A small segmentation model, trained from scratch: adamw at rate 0.0012.
Rows from block 11 of the encoder, named by matrix and row number. Rows with one number belong to one channel. Each number is 500 + 50 x the weight over its row's rms, rounded and kept within 0 to 999. All counts start at 0. Numbers have three digits each. After the name is the row's rms in percent of the matrix's.
# convs0: expand pointwise conv (encoder.blocks.11.convs.0.weight, 432x72x1x1), inputs 0-71
# convs1: depthwise 3x3 conv (encoder.blocks.11.convs.1.weight, 432x1x3x3), a 3x3 kernel
# convs2: project pointwise conv (encoder.blocks.11.convs.2.weight, 72x432x1x1, transposed), outputs 0-71
convs0.14 080:573505441538419474403538520578534479504569520540460564583521489549495520480498526417502478581552585494505448597527461524671542482435466481523604524482496514548503576494439547494475580511532515482549522447523488458496
convs1.14 058:452459469481545446531588558
convs2.14 074:568538497477529493517547581606388525540462483529530409495567489469452531435527538504464525467472480495416538512527572457486509499465570428481633503522547442563475508489545566440424539448493556501491546634526436528481
convs0.15 100:489535442602546521440519493408548531487535417551549423504528493480445536575556512540545453507425524577543489445487461520553456564477435506522470547630496476531539552589500483573461575512471627497461539503554499436502
convs1.15 096:513508517526380582505488495
convs2.15 093:466450618474488496558475450546395501491570507380524434521548516456523455522494526499393517457552551473542476499412469437453611512541551549549560453488501533559471472480553599481437537458551514543462572531490515570526
convs0.16 116:374483435455544460545418480485578558538498428505457526458527484387494432556473520509491504414514473407500524399519542559490476483446525522442419504457515461464455471436467438549420455482479477452500589495515513612530
convs1.16 077:486408465447466444455453465
convs2.16 119:480435623503398589551486399409485525544556493484538557507476583504510429495411445475458545508444477486423538532477403456503529543547533525563505507418485533512516455405545445478538514539465544523486443477491580566493
convs0.17 093:546513484505508534500565490499553585546535531523553517428536393511465509463551511579494499521464455578632525507458570533539526569533505599514555567496554607474523482514523591513513477469559469487504443533480483340532
convs1.17 109:527463505523511550550590582
convs2.17 086:537352543483479479470539441499452447452568552513542524483470452479593521473492512451477475494407572435457626525498486496459581511436464451428508471520608532483531489472548457500612510537486521565487493478610505556513
convs0.18 098:485536595560456545495575499537491416515567553393430530503500543456478494459477492548589514501604547626537378568515496542512455444497471510456473459550439564551527464539506536518454565438511471570531489531478488583510
convs1.18 094:446536470413575479444493475
convs2.18 106:474611490574505473539594489527491486504502577439430442438578478530510541459510449526486488546433475441540437437483480532593547575420502528570451547575492567516487483593510430515440589478551563468520547513403481486472
convs0.19 112:511469410505456459510511504592522531489491502390440530555462595534509470569578589528493473555504435537514501532465510445564524472383552507477530519541459583513552559576614502547388515521539482516519548574445484456515
convs1.19 073:533558564459418435520518525
convs2.19 102:553457525484511498473491460489494398380467427504525467508513515544464494432443506560496420472537546511492551500558449464429560392577473423537543407498448496466519437481467505538461501472436507451487545545580575356531
convs0.20 086:550476410563550514505553475489616526489540472554540481464532538459424421534561539498525485445487539495418571496447479571473380485548543541524494410515450418509501553471453425533512487504492389510452499507510582586579
convs1.20 118:464472484580489586502538569
convs2.20 090:440476452482570450510487540627371550423439497468562450604429496527483523438484505566521490450493521470496486513459556552495548527487483495472606574513468472457427522553430501516494512576530596412483528538487414526501
convs0.21 115:411367500360497560455508471579529477481535552462444518469519526435457471481488515514539509568497543518476452421583511498483481438429397374494500507505479481464570548475506505597494526488475614469511521539484532544471
convs1.21 123:491457449434442461474418464
convs2.21 120:431510463404505416498575518505420527480507413572489460507557442521552578515456480534484610535420451532567479439421515533506497539487485481464447530527582430510500503514464453561335513556477549453436521492506490487448
convs0.22 088:517438519438457546487467502506481416473524550494605525506396568523567556472486514520475626509505554516440437535548412457521539537471563516477515563479355452478479478489526483467526515616605452541454473460515451488474
convs1.22 096:482447460581463594510483522
convs2.22 083:518541534550451448485512503521459483451471355496508535499555480499506478511503510521515502475573570432570571445542499560438395564499444499576442485496495569466512483481529443576487525474376447478613509586592460501443
convs0.23 124:456509450444536473570510456480445534514534559467391548451601519587529511454481455393500463494532396521609502480525504446503549504441565558462535533546468494523416562526525473505551538442591487464500425511487525618482
convs1.23 115:562446472573463433534457529
convs2.23 114:514486459508411527503480517509438544470532488531563480551410579530550468535613472514438503401580581487449461624483464519473467518506485519491585521441529545475505586496535532332527524522507492459478591492520535523514
convs0.24 120:479548525541441584513429512481584536522507441513456470498443516376468515573506549528501551530470560555498519470494446463404489563526590537520422478479426503451515508579513549467502497381522512485434637442498512556437
convs1.24 104:480505572453412577527498515
convs2.24 106:532514538479565496521431470581393511543560545489461502579478479513583484543581579552431590378478480526491408521439531554444502537456524466478564499511507551452455564536528508463521503528547512430447616530466443459448
convs0.25 109:521532585585440618517452481452460581505518528454493532472479560440546427483445532477570584507481497625504427485418428485502426494580524484487519495373505512462543493546450576484445434469497485512443525472437530472489
convs1.25 118:455517540432471579466474572
convs2.25 087:555443469506507568510446484477534457492567520507471559523471532448519486587607428555466561448523556579422406579436500542521525523453568505467507415522465520423440591474570443526499446525507474448383545473517497556462
convs0.26 106:364478591487546556542511547536452481470442466422450468490584461510497516515513515422453559430506458429507441424500563435478505459454545474487542471536557557515478499374487496541500637490528612499520546530500481538511
convs1.26 099:491505484576529512530608552
convs2.26 082:530512486453477386530515517480608438537521560451536523474446531448489509463524424469503491502515556579517496573580468532483490536505503603529556416527404483522529477472472573610618523501453411576532500497522540455419
convs0.27 123:473466461535495499491564475552371485513567558423459508544513490514555559428512651473496407581455535463466470514606441489515501542440488501448517516560486518517522468522515498494461583599638516515504554528448513488477
convs1.27 105:542593516555565456458483477
convs2.27 127:503448412533503455494522431454563344472531481601479567453477473473494569537513539512514545428579504493477486570631500511408505477519481475400473521448504447441567559462436469456482568521548476499507442522543507437508
convs0.28 101:428518519530509493487535475416566591626581508459489590466502491395473497507458531495448546447540407472630545487570473480547492500507507572464495491488581480523437398441551474485472407484504516443534519445441492489510
convs1.28 099:492550503456520508425448404
convs2.28 099:512566559391517396536536489505359517502463551555411396526555524515539456531540531554510413477483403572578492418472532490446553503523514490543487481505487499584445544556547453513520498528464507417474543569500476543511
convs0.29 090:504502547534518495540332437535529605464484517367504486596511447484493507525505477510466460500523504548580519518520520486485472522431435499484540499554533530579450541550555552550543513402525510441528613483553551525591
convs1.29 099:399489481462547532454562534
convs2.29 106:480445576541493561534483504428592497485526561463459557524522499544545402554456357439571457595478454430434476450494352553564507502508481511518567464567535508483496435541539499521469506470573528478538517505461450518471
convs0.30 095:483403468479501458504481481464556557538486444417542507493470510514532449528481521553471527523569570589529462473594533554545562514463391530558498433465494520401503431523498557629412468454482426487521607533508518444450
convs1.30 126:453444430569512552460445491
convs2.30 083:499520455540548479612513477511602438568435511470517525427458480427496538523458551504472525502527502583507508595478463490499464631493553510464478547460561496599584452478524536442548489604546474558497406450510532571452
convs0.31 094:551491529458483476409480438567532547430537537502534401526426342567481512602465527458513415534489445439609535409518481543538500559535508521519512474437492457518482528496467490550475530537564567420473566457520500532519
convs1.31 106:478525439520603537566525517
convs2.31 098:483555522501452448432523510518532424529506452567491497486530494429410502482471557455523595424535547470419533532466531495487476420553572443476493603440599475420546449379447488530518484441418475535488426467466455549540
convs0.32 105:468474559348467560520534500527416534497438495477447518622457413603460484512572523574533488509487516543557543532491472554530546473439463529451572536533444457543575549451559546574478506543582481526458513524449516447536
convs1.32 087:526509537536452494476561611
convs2.32 091:532483543533434500477548480484502451444526438474504512435574533451506401489490495560457520522490472464482556430507401513471395527509490448653505512450454436440485521623431458486565531523354522502496526539505541462520
convs0.33 109:512462505473581492545463503485428456506509520513512412533346406519487481556457419574494542549472530530509531483541432474480597505535449505478536459488538412504378482449513467523501581478555550441508500416555613503508
convs1.33 097:537508530544621548508525522
convs2.33 118:484513524559430450527524482493550508513506438482530512390543533476353465491511572436517591471639565492455477567455545539513457488491558446542454536479493559480506484448402543478454446508470462534537465537495377446466
convs0.34 098:432507536454551441444425535503447465483469495588533420532517521559511546496563467580487619451495461465529481446469398503497464462501444465530448487533522539327438560385509586477521503461518461504461483491541486519472
convs1.34 085:504505449585474446478480410
convs2.34 090:513515611486571518488493521509442447478536614414420476514360517460482476516495514426446429446553506460473458507583477521500447570455477489531443478500448519539516525328534506528531493460444538478492423477507515568486
convs0.35 100:474458442416512483465421471484474408414473499628479443572474491519547591562506467559516464531488523466517528456541449536412560504538465439550502607441514482523509585462544441502525528482531593437458546478596517463461
convs1.35 100:516510523499603589537541496
convs2.35 110:486558502580438478525543495483494566584479438506450627429529481484445400470469491451555545451548511465489584559461483494500464538522521451489466585498562540505478392464420539454467466460523471534560415596417443489533
convs0.36 087:405425552526504585496467533455543482494480527454484555437547493375562452538459518444531544467448431454512391457643507477526533470511498519512414471445509528504539460382594445534509508473495520521503474593501501508450
convs1.36 098:536547499476418435510418472
convs2.36 088:501530502458489506596573486426435519505422484486449455509510459384514464454596448521534439492436499519435507482498515436466531589498500429502458503577563437483467540604497379490482501550575538424531554517572524578485
convs0.37 105:509486556560402549502522571426570410541436416538580556484516565589521540536485511502543557459567485459534387476479506474446427490504546505466462502527453480413601545471498580495521465515504530607550491539444449490490
convs1.37 099:546494445535564413443490532
convs2.37 104:484458545550479468499488535502549531417491546422404456561429519558471501569483526556450463497504462591562451469565454410509514487498509516443536411550445489584531449469451547513542610482499529372594548491524532563486
convs0.38 086:538550512507495469443545469481498536512513557443551399477534423501441461490550548578481512552526507458498533530428534553586539538499453507528549600531479572456505620493528593445551538495501616518495396529441445411460
convs1.38 079:530541519528629537514481515
convs2.38 080:530488464478490475481577528530495590494524500426528458395522465532468501528521542461499602371425473493465446539491463446441540506531451483488391506467553615416547533552509405539538533503462558383519494509546535466533
convs0.39 107:547554506576500459567536490577518468506469582449449539555524482523500495443510447469485474506514536565525581592498519492590484469442490496557529525571575436631483424498535547405599463488467407564551549470473467520566
convs1.39 111:539604513453443476471468454
convs2.39 129:507564501559460532530478456534525492485550541462508462545578565404520534493500549411517430463470550463587579507565442550646476403505499511502451557453492529402465460422460503543481510451511498600505524518462577438534
convs0.40 096:577396460435524523476472531486461492425464470438570400522461505503581527552450454484459481453544497519469464468505550541414635598529513482521500326502545461466472498515482490479418442455474489516486483430489477528465
convs1.40 094:527480509488432462547606540
convs2.40 095:573441553496448558553537540500516495528555487506441582486477576458555474442470518551559454450533494496561575522489473438610546380493506504444492548426414566514562469609479469493479507447557452463610447492522463498548
convs0.41 115:485542570479476501528424450497580559522473553453525498437579470486566405519469438436414495503521512480540558485575540568495555527429474518449490441481587482366466488540433535590456535421446552477458535458518564510443
convs1.41 126:495501505462512468583604547
convs2.41 116:533553579497547569443448547491466496496495507506541480489489569558549521466430426437526489422530505462456561513405515572580450437525591421433478494477595531401483529439475573442528476438465503551526474466485394438529
convs0.42 104:546539414398570464456448534456493547535455481481506448501464483479449516622523552524449503491449450523655457438505503526514527531517515529495501415482510587470343507582495528491429479501561426474470511536478539503457
convs1.42 109:494546507452413421521562507
convs2.42 104:571422462494472515411442494460444488515573582529388494538491478530585575497542472517477509444434511551631456565558494548528520469523495490546504479497452499470358473547530512542485417510530523487439607525492441451524
convs0.43 088:576553447566525460548488541546468462535463530417408560514469565484499491474568475551464475478549499480534544627434462418517538487474540565525630575469593466530503492448497492464605445522555423500570504486533521515547
convs1.43 097:564586600475515511504492499
convs2.43 073:488502545470497527506426454439568487549512512527498488431420523479537488482433560476488551431467566461435508465463440483519553501515421432426425445435569561400492593525498520519471492531442403339487468445493450495485
convs0.44 106:536523520499508515524568503571392538445562531445507490528360455513381409484535632525528449546473494515431502502447436485497545507470516432463478505529455491562547516527490515507425548574636441525527502535524529487526
convs1.44 108:486488510546549533611565503
convs2.44 119:459504474554509462457527463544534553511435474582507535514553507566548465523419526548517640545581525538552461511458460503468438462451487510580542636437546478518501402498480471479546505511374578484497519506444547508582
convs0.45 103:464504471493416526530513503513559469435431399504440387467509517566513527520618572527563451567522540518529501528489553525478476426502535557542477465554455507494522544618509516425490464522454468453546411437531371456521
convs1.45 100:504525496496579502390532450
convs2.45 095:426539520557491538537552469497535496514534450456504514445445516512452469572388579455456510461474354534510445526455417554495453521506502645461435465539516512497531445588531463575475599464481564527498569457520479529485
convs0.46 095:483542514535507640592532461447481514618578585527482445467472489460504455510498462638519493486476535566410465457494391466505420513456520545503468532400443503419574492529471512473515505490574532506486489505511482514429
convs1.46 084:489517472530613581527518492
convs2.46 099:594572502415567498428467504548448408482456569487545503610506510509520555454486523472464524471559559437514553522453546535469503493540507438503551448474561443517459606532467582438513448422509435529474543549520472432615
convs0.47 109:481461532424518470497469453471503353489521573568545481509521543507581599484551544497480580518541506461552484482472503463451514474412452511513552552484529543470513593520587514534477557491512619522346491412524485516507
convs1.47 086:458441459440464441453446456
convs2.47 150:517541504546490530521534469495477583555555434428539519453510526519475467470470613560467539525442472529500463475463431464538488542440528516421397522499467453491434468578373449457395479557533483474590554621467532533495
convs0.48 105:475458532557527458547449482476495590542559553408579428488529489518422594602492594568514547616529469591521474460512436446468530524486441441563465481533500480556495509534507465514575458470437574508465545499430449456503
convs1.48 109:451515477549610545537528524
convs2.48 106:463411414497520521485441522482527517459381442420557520543559442571425572559528474445513482477372444517520526521557466457425424494531513539513491508479488492506527419436532461545623428516476579547513508543475495459459
convs0.49 125:392455427420510445544505567543499562547454585469496424469490503506568451515475494493511472534511496517427444463421406412526510552480477528427518496494495517487453440576455432531490494313538500503502568515549545491483
convs1.49 097:539406535455570445508472504
convs2.49 125:473502394522452509472419477433488500494513527538528517558493543536529510518544485445436422522606630517456508542602435426507467574488496542523575512387524531589508529469516522466590447489538523522498541470516587473588
convs0.50 085:468530438552570522608413476544535609397512532556459471536555552512500451499538485608566398531513512457539522451511522529560510502375488498518460552454536475493480527516390442589547516468448447456523523528485523469503
convs1.50 083:499576556409445494458481489
convs2.50 080:434447489600450469454424500536534545476425406533566512506433507610568487538457560560429484541494520472494545468583488479521437485514459570435484518460483470524412458549587403461539523540526565461546492545547522565566
convs0.51 127:431455485455543508449478551530497551538590557496414569450518514410473487424520434504465437530466531576485460483496429446568501560429468607439484473502535490570515511544473523499519564378525540544474576591436530557537
convs1.51 102:520429524562429530464569474
convs2.51 114:458510452535477555530472495433480474402491524574510481535531597513537523469584544473448477521665652508465466541543470459465510570496480484533532522461499519514508557444594558452571425483449506529500564491475569537554
convs0.52 086:540568399540438681504519509523529541460540521474462469439593543471409458568483561558522467462487489427439497537436510476489506539462526494582553535449441499454570515503434490473552538565549518556470411482477524468471
convs1.52 104:472452492493496449593589516
convs2.52 081:552438439446552476472449482497516448448493463560515424447454454462531575457564486504438460575539512429504442437531589491496428511622465476546554522538503418593478507538515516517580456496424483458585435544536478426561
convs0.53 087:529527539479514511536541473510421385442505575465471518474462439611405539507548572569554462470437430603510509446504432491572532462437484566439537543523536483437504473483463465476406446488606535502526455452523541446497
convs1.53 074:479450460449583505578535533
convs2.53 098:495559520551504431567506483479561570501385487459609469500496537509477406455440525416492622477493549545476448431579518499530467503495463500540523604477542478440527430480536434578537413481460484577563524520519510431516
convs0.54 106:458554553535429504508546535409525452614523511512410508450430457527520467500470546551568486433488387476406467539492411416460442524497500483411473553460520551420504522421483409495526556441475543542530439474464522509481
convs1.54 149:511514519517646505495497495
convs2.54 124:562514427485555455453477486541505488458434429500572447573519487516470520494479467596507477531555580511478511498492548638429483468575421497544567479445474442558463465545486556516477464447486433432514488521553523459663
convs0.55 105:441457491482511502509426539584509492443541507432430540553565498389551513482538489467548423551506509558464485552462516468550543510476540387454500501513494450675509604449547507543513514511550466489579584577465502483505
convs1.55 120:575577551514525556441499474
convs2.55 086:456452478566558473506526540409479456464483418560544430430525456408542602483560599531446512499517542452505532500533481547470494641560464508484466476511547525424491399532453568554425436514532494487506497494514555525586
convs0.56 131:560530471497480480579467504535476541372461493408507450552463425542492480446440439520544456483562478506511459561463478396590573519514514432537599493586462567534486592507535517501465572502492540521475555607553532472457
convs1.56 150:512523501575618539509523489
convs2.56 129:494532405464561485492412557537510564545510413587539498546520540499550520559530436549426565477470515628484499528465506516535383547568501593505446565491537451473418462522505466485495471540471530385460524590488524486481
convs0.57 091:499466483431610439474426410419535434470523504521501455520474532603532532475436473535481498517480416467568497436536401436482538483413448485472532476472496562491433521487567446545489536525576596438424467451544520560450
convs1.57 105:490521478468419415486436452
convs2.57 094:497497523547431521511464442556475534554536502515493503394457509442478456481512619478484600444531525495468494527413457510498493601478389401443425492445533507480492484524405509435474489603464467474578506585504534586473
convs0.58 085:415489537470461504529484494558439515515507630429495603517499465532460457490445566467533447431537553526482503505448437527543532472407452520407536516560487537502466435534508567461519511457522502627551543523351461487533
convs1.58 081:523571593502559544456530501
convs2.58 082:472446442478540551532573489440537490519562505512517555416429391511504518520579542526502618398418493476425456489488450485426510483498476440407397517494527517495553538546560401542522545477529588440493502468461520516453
convs0.59 116:512609538607513493476497582463564473464519530470493462448528489492554437403512540478546637500573512479443468562493476530460484525486475521498517422542497529481561459464398498422515628458400436521547451503485467548479
convs1.59 097:439577463454564478441473479
convs2.59 125:469547541508498519563491460543415565551584572473460441494554521499528479497530456485520480517453417545511414422512364489540509517458550572565566476570472509509461474548535398557523552477515608488492607477444497558447
convs0.60 103:434521437615481484474433523483550515539548485464467478544472503497539423536472561525517506451434583489409437487548434501376426491501524481465454452509494444513543503527452573533555578399407455447566441513574534525463
convs1.60 103:474480515422526498445447593
convs2.60 099:463475438578508436545585566568438451481506534445488502521443434513452496493570506558551491483611451553484454422377515518466512508504534439445524495556499553519515480497480533506587541478443376415529551504547394521482
convs0.61 086:453489491460553514559474422474431547519577627423482542571516558475487507465546427477486520583550563617524499496543461516594510376484461403563497473501454498528471479416492520547487409436520497508466536474466499516449
convs1.61 077:499507435539427508543596514
convs2.61 073:526537434482458499470523524533513452571467447427545462516452501526439500556448527474515528529481405509473459428532455464405504461602461521460468462473506405488530608568510412505564495536571546413419468590550479431429
convs0.62 084:537468536495466477561555411517458459528474445523486473528474494461494457539559567525546465545466532503543460417595561488624571502405528517462525584511490508442451476508463474589529492512624515414450621504472504513578
convs1.62 110:520513414436425465511559494
convs2.62 078:352507443499503520458499492500491506536447463575443515592502483457470420502548457476460466472477487438472466543487407570522505411413528549467456522426630529413443495550455472534471511470496577481484617489487475486560
convs0.63 083:469485460512494533488468572518510562536595467491605545363458462418475547490536531481443438554510481495588458459470560527509500500419516582508418491495569567506491455553476556522400480457571529507509580598452440495481
convs1.63 064:478407498528498443413485460
convs2.63 084:547520538522416540518539497512559595423516486476563445540463512550398410395480587567492517498482412503481566392462446422520528526536510459482549488457522502554510513548409548552418512562520536460504493556511463573447
convs0.64 100:506507506573487516526536504539515471470552504569508487469554580458477419401475555478614516500543568466471518587439463498486450548502551604554470537538402497534549496559395495406609533522472532480556460550518512433558
convs1.64 101:506545464549510428430567455
convs2.64 089:501533548511484503598417479566472531489481604429438495443542535515527416536498529541417432509493491540446412499543426495559491584482560553575532485567402543483452577474550448600523557533475526499480519512524555531415
convs0.65 099:377437473512505516489538551462497516497521592437396458480507496565494499472516572471540483519371479517553480471508427475433455473517493526444460482555518570598434527461614506522471558467461510541569593554485497577436
convs1.65 110:497491480543640508495519498
convs2.65 094:526428367470494437416503510469524421532490578485466592462554498496417556429552500548456451474534616490529520543515538515492442537572497444554481456399494539533473517519471499608586467517574429458520478515480513541472
convs0.66 098:474567451421391531407549501456549455554503533530520501468587493528406530508529499525500443474529535451509370512454544425573425496458484561533526488538438461539514552581508509462505495549556535587490392481503425439523
convs1.66 102:452447463456508578446540559
convs2.66 084:484477469445566452452533490577539491475499469472538468555487467574519432511513562566427463430432509443446522458526554477489421490515458516477549442513582504514568571529462551456417540470455562417525498560616594452606
convs0.67 088:470496359478549538497441519500510426551535480485471455580490518466456423505480446564411532483599520451495535423494545599503467486416520517415522489567385463470445472506419512508410525564486519507510530548512507563574
convs1.67 080:528474522499587558488595520
convs2.67 092:477425452576536597454516520523392480369491428444502546507342460513492510537517531404511515496419451473445553550538514490496477560536468440436526466520442524540532511507506493442525521482525546563602558445521524471494
convs0.68 102:448504556430463521565499460528455586454509503415562551530499470563442410507520530486484459545485353595487466475514513502501542487547518443465497394507412541464519567436533486527441551584568540565523462602473476501476
convs1.68 101:439444452494407493466466452
convs2.68 087:520585497465458527411491581429498653548548449589495504553503480540504511523490515408512464552555526490571428467445517516565503520492540470504515526557516508485574436510463560479444492576587502393585531531408491495528
convs0.69 108:466533537464492525521517505446527409553452461519476460443478453503488488531513466598540545544521416514401468475569456438501486546479546515441509471511402584408519560441569403593474515466546568516480408430507457506403
convs1.69 108:492432453533545556437438460
convs2.69 096:551475506513439527546521540490443498453438448620536418526530543512527482468446544423520446377528577395567505568442609481458462474563466474506487490461535456512546468534444580453401489453543462460522469501471462491566
convs0.70 100:556601522536462487586534434399528484432521400488467575411516423484500466497552629535516545481461504595492454541481473425521546588555479558533549497450468495443520491557444510518509429468487506431535478470581540471493
convs1.70 084:440504459468448438467448423
convs2.70 089:539463501541411593510554548507503585567529518490466508468484503500548417566447497439550523411415470463535508467528500466536486461395619536413446516482461585389534472588451510490455457502478517537497557535507465534421
convs0.71 107:457486494403470522448514547476479514595520541528604552390469519494336493406517535486481485499537531526459563467472505527517434448443458512525466564495517589469480540411471502494489484510452536600523510503417416432534
convs1.71 091:460452445455454428541435483
convs2.71 103:445451504559503490566533474558499456441507512464491512484554568419519455410490471489535430557527506495445577454535523488563511510517503508356523450548459506489568381546535560514510442441592448549553457475459421565404
convs0.72 099:536498536498482570503480564508510571588483487531534521439404520420441423489416554511512502459584469489542557596508425567516424475524449478482488522408541643494487427451570520415551509492441528495541517535464450464508
convs1.72 087:448470513418492584441504539
convs2.72 088:521508468515445512554421492577502596525553576510441564533531586450584496523520519548511613530561516521542457568512482547587549488438566428509484584498560473431461510521485481549559418559456462457415513491453488573447
convs0.73 080:470535583458439490460441439505563626483442486463418505544486472437532522514521508530458502504486434495487586524511589582591461466519576443453540546517465424460510478475465539589484389438487521445487552406448507442475
convs1.73 081:462474553437501482562517404
convs2.73 078:497504483526478432543478481531549551522534492402453497474479521577441457457482583515466473373525455481491444476547519546525581520467608489543533526441462489436484406540540400506457490542663543427453538511470502454480
convs0.74 101:455437556459570528529519515545511624474536530447439502482537600391513498413471524421481527479513552536577468519452547527449554513403478555483516538511543563481448562436480501476418501404501496466598452571452518520458
convs1.74 087:470457509425590432503509464
convs2.74 088:543551512494426443495429490524538513505508578488494478452591608406509403530568458438477490467522508512460398489478502468516490625503530514582523468529581563423508425500472519487486444562427454520547591531475589505480
convs0.75 112:426476367467562529532348470493505545510579512465526530471520456460527451577530543512490447552492520502498410452461526591519494527411479466444419492451504434548459488523440444555403452501534470470502483539493588502567
convs1.75 103:442507527519454413451467431
convs2.75 109:478498527575424603518466434463562444527528493435508588492388508528490434525467545505523507469534501433344523527542447486497586542450521457501478526431557586464570444422530490483528549539496473529529470486507612541494
convs0.76 119:507490479551493447516501455450531532568544482483510516430489385450497512457476490551515549455577496425526520554535546513521589610570502502620604514475584522464467525386526541486521623460513560470498425507432520506509
convs1.76 105:548536527574589562507515523
convs2.76 107:466513527491553495469552573532438577517470448533530422457536457574503616432403560541503514505551472496582495465441537511505485476480467387533428499437493455561456479611384493547469479520495511494536487572453425445548
convs0.77 097:476539650512371534570561517507458533457505460486580483487509500509492487456436470482501517527522460508486462540452493382448434500524450459552485567519420462520569426529572622506566546458512519509577523528412509459487
convs1.77 085:534533528561506570552555572
convs2.77 083:508476403452589451538441456487496533547496423485510549513430487472482486485531510511458504427497526471528571514489565569513483521548471529415495407512483357503431480439476445481420467629574521532482456416555464586513
convs0.78 110:476506424571491425545609518654506505435523469479541541587539517549542544520497552530462511554496473502463457588483619480560532473453524443434488506512507422562492613467530536537500533558494471506540557538528483465585
convs1.78 116:566586563460444472498522476
convs2.78 104:467480477521541424536536459457557457462472404542553401481610571475515489518505484475505476414638593479479505448480504587529496452495524468456525490568560484379432428447497451559463495524489461496524572530487508420493
convs0.79 085:573517573566473498481532402570477532500514544419501510505581548523538482487480472394522556488506457574454493484600421403567480417561505436494528531466432551485574483541485466481524482407486559485538474533466523409405
convs1.79 099:402437451462457476523533532
convs2.79 084:434473466566462490561471560574491503572477504512482469536567521402466475549391519412534460509548486583416547600545481511566516561530567588498539437604456498550540538463505464483514460472426477565419468531513555484499
convs0.80 086:446593448439532479484519591450500548518515472553472388481539474581490488487553522439560465513506527548435445560527444379551392536467475560506461494607468513535535520545603538462452470434447477433533543515516482530540
convs1.80 072:484433533487433569540514426
convs2.80 077:485465467528448549535519486466523517452499503415454524484392541520552425456450575401460479567521553433512531399483511464516584501536515537432536437492491475463575516393607588510593550580494478518507501465545519552549
convs0.81 107:470495381485597457446475543540437533483514479451546472513584567481483508512429472468468489510548467534622505515547508582502581466495461526504532377596432536504457492524455528403497521559437509488541511624549471505464
convs1.81 100:548616529484473462468466465
convs2.81 116:482456474446646426501471522473539491427427456518504450570521523538471515461425469525530480558559482571535577446523515547547549541527504555532583405506391527593499460503527475540555477579497487477585466432557533528445
convs0.82 104:545530546597520471484506486488553493486568548443536439480503474505469494436405514444535474430458456461539568526446398508535501500511451588519553530545659555617451517426524545463559558384488494519506489491486535471498
convs1.82 106:508530398459560516503507426
convs2.82 103:478499451473445464439427467541535499546533608581536495489469535438429472567547496597428587510477530500483469476536448578574576649468526587611481549494543540502429510487542468566459467516487478505491468511455522520476
convs0.83 112:488403457424589457489482464469506486552508512433498488455440480538480571533417501602461510518474473556564535453542379422468540470404399491447542546517536525517419498540517431488470467523551554444536528395534554517472
convs1.83 100:446406499478422475477452476
convs2.83 117:511500532563435645506530391520504501516568501478567491424473531483446430410444584500504540477493550492473466497448482456455472529427507483457386487425478544534562473521448551464450557520451459552564461592481515591504
convs0.84 123:512571483566375555486556542566534538476580448461536551481485523486446410506498513525567463463489524507529524514388467549514478567486555551448475539496507520527506501529417457475507417508584462522622447617444454440460
convs1.84 101:463503528417491604471507539
convs2.84 138:552511553491529502502498554564488444517466557490429489527451467521531572556546471504468499484466465431462419531529468546495474492521443460599481490528619607505563597446559496542588483480437604421450478412520592523537
convs0.85 094:481552542538595447499480486493452536535424524438438473442579544546520464488527589476435618474473510492582568549507476448540502368471454459542541491539476490443527532504387527477540541441381440511494507472478496577513
convs1.85 099:466551461474538512427429433
convs2.85 097:514466546473524421502458493470435469488575623544475451530467542490527555518473521415416451490457444497605476459587429513578560511581501610555570485557536497487482491510528503533575464436447539523508578452460563570491
convs0.86 109:508520477463468440512532568545406590522539529399450506565474417472468494477485525463546490576542409439547472430540517517539538460438486507505589498507586587610468553444582485554543547485534573479540503540442448471552
convs1.86 109:508499511585593558479483453
convs2.86 100:545423412472517533436508525476539418454511490589551533500483548479581554458514562481475558403470480510393572564462473458430572534556490499449456491455502506525496487541506434547556457498518450460469390432552515611439
convs0.87 092:450432416434490477504561618521493459517484438459487402493525481546546426481405536609445435524593468515524448407462484581484437569521445496493473513543500511492506594477548465483417570468461540543561529511507519519454
convs1.87 123:508521489443392470464452551
convs2.87 088:468506503467534505496519585477447531506458497507512471524516424538426548477496414578512534546483526443532519382433612531568518439538419407548523577590539545474440467524419519599478572498465479497553562539534468447457
convs0.88 112:413506556525531509481405417520444520506513463438466493565484540414566501513411494422504546488535543419480549424570476496467545458502475482546406445404473490551504509514496430613495457517506442480526610468487571583502
convs1.88 075:443461454437489454429511435
convs2.88 116:452437495495465556549435399501495465507449551508539549500464547414464395489431485487470471462510612458444558509500503520561600531530468457540514449430535467562477433500483490523496424559518409528553460523479539649535
convs0.89 140:425592561487521480628480522503439491574464544486541540482492388528614444582498523523467452505460475569507486502504412519534436546422475471348507510515541477501468472512440420520400501507468546544472510488544503486512
convs1.89 106:433523515590434453507462529
convs2.89 146:517493395571468557570535421449490538441494474635538511559526546437567513514573538523490402506494580508518499598580428442524543546452508533502486591466489538510485528529479474444525486550608504462561527562447538518519
convs0.90 087:511403404450613452452463460395551421528589551528499466458506531445545476495497543473401541494568558478490509416434504511448472491423455534517516455507479448509399455551483520480422427493519562502445550480557538523459
convs1.90 137:479498498509515469428406417
convs2.90 087:482483557493441634537504443477506467543595561394509523409499528500478453508515566468475499445570520542469467523491490407497570527393544463410431499420462521531608521483509532409506492574563499535507525558452466503502
convs0.91 100:491443397497531485416510430458560438512553559517578503504573481448633503530548544492465436440541519524503476516471484593471516501468499505481512454485514481431460447526533486614377421560485473421430449471482550523438
convs1.91 104:500526487461453443416444434
convs2.91 081:549460538513403571622496482413540523462514503488454530490410495516472516508395452493468621477493457438463446563488485385478485488471548494366429490446523543492494505492465464486524494533499462454462478514475533637474
convs0.92 099:475528568520423549502526464497493583512583451473551616402507529468431477535478468440451498503477483543555542530454574515497500587536587584511420436431452470565449387460495450476510454582453464507554528480478542453528
convs1.92 093:487511499523512620547562532
convs2.92 098:549491418535569479545513482454474513448435490545514464562401476546569575452508543522554510440536423464417477540555556487459552490578477480458555478521472513413575574478536468447595564611452471449504414504556460523483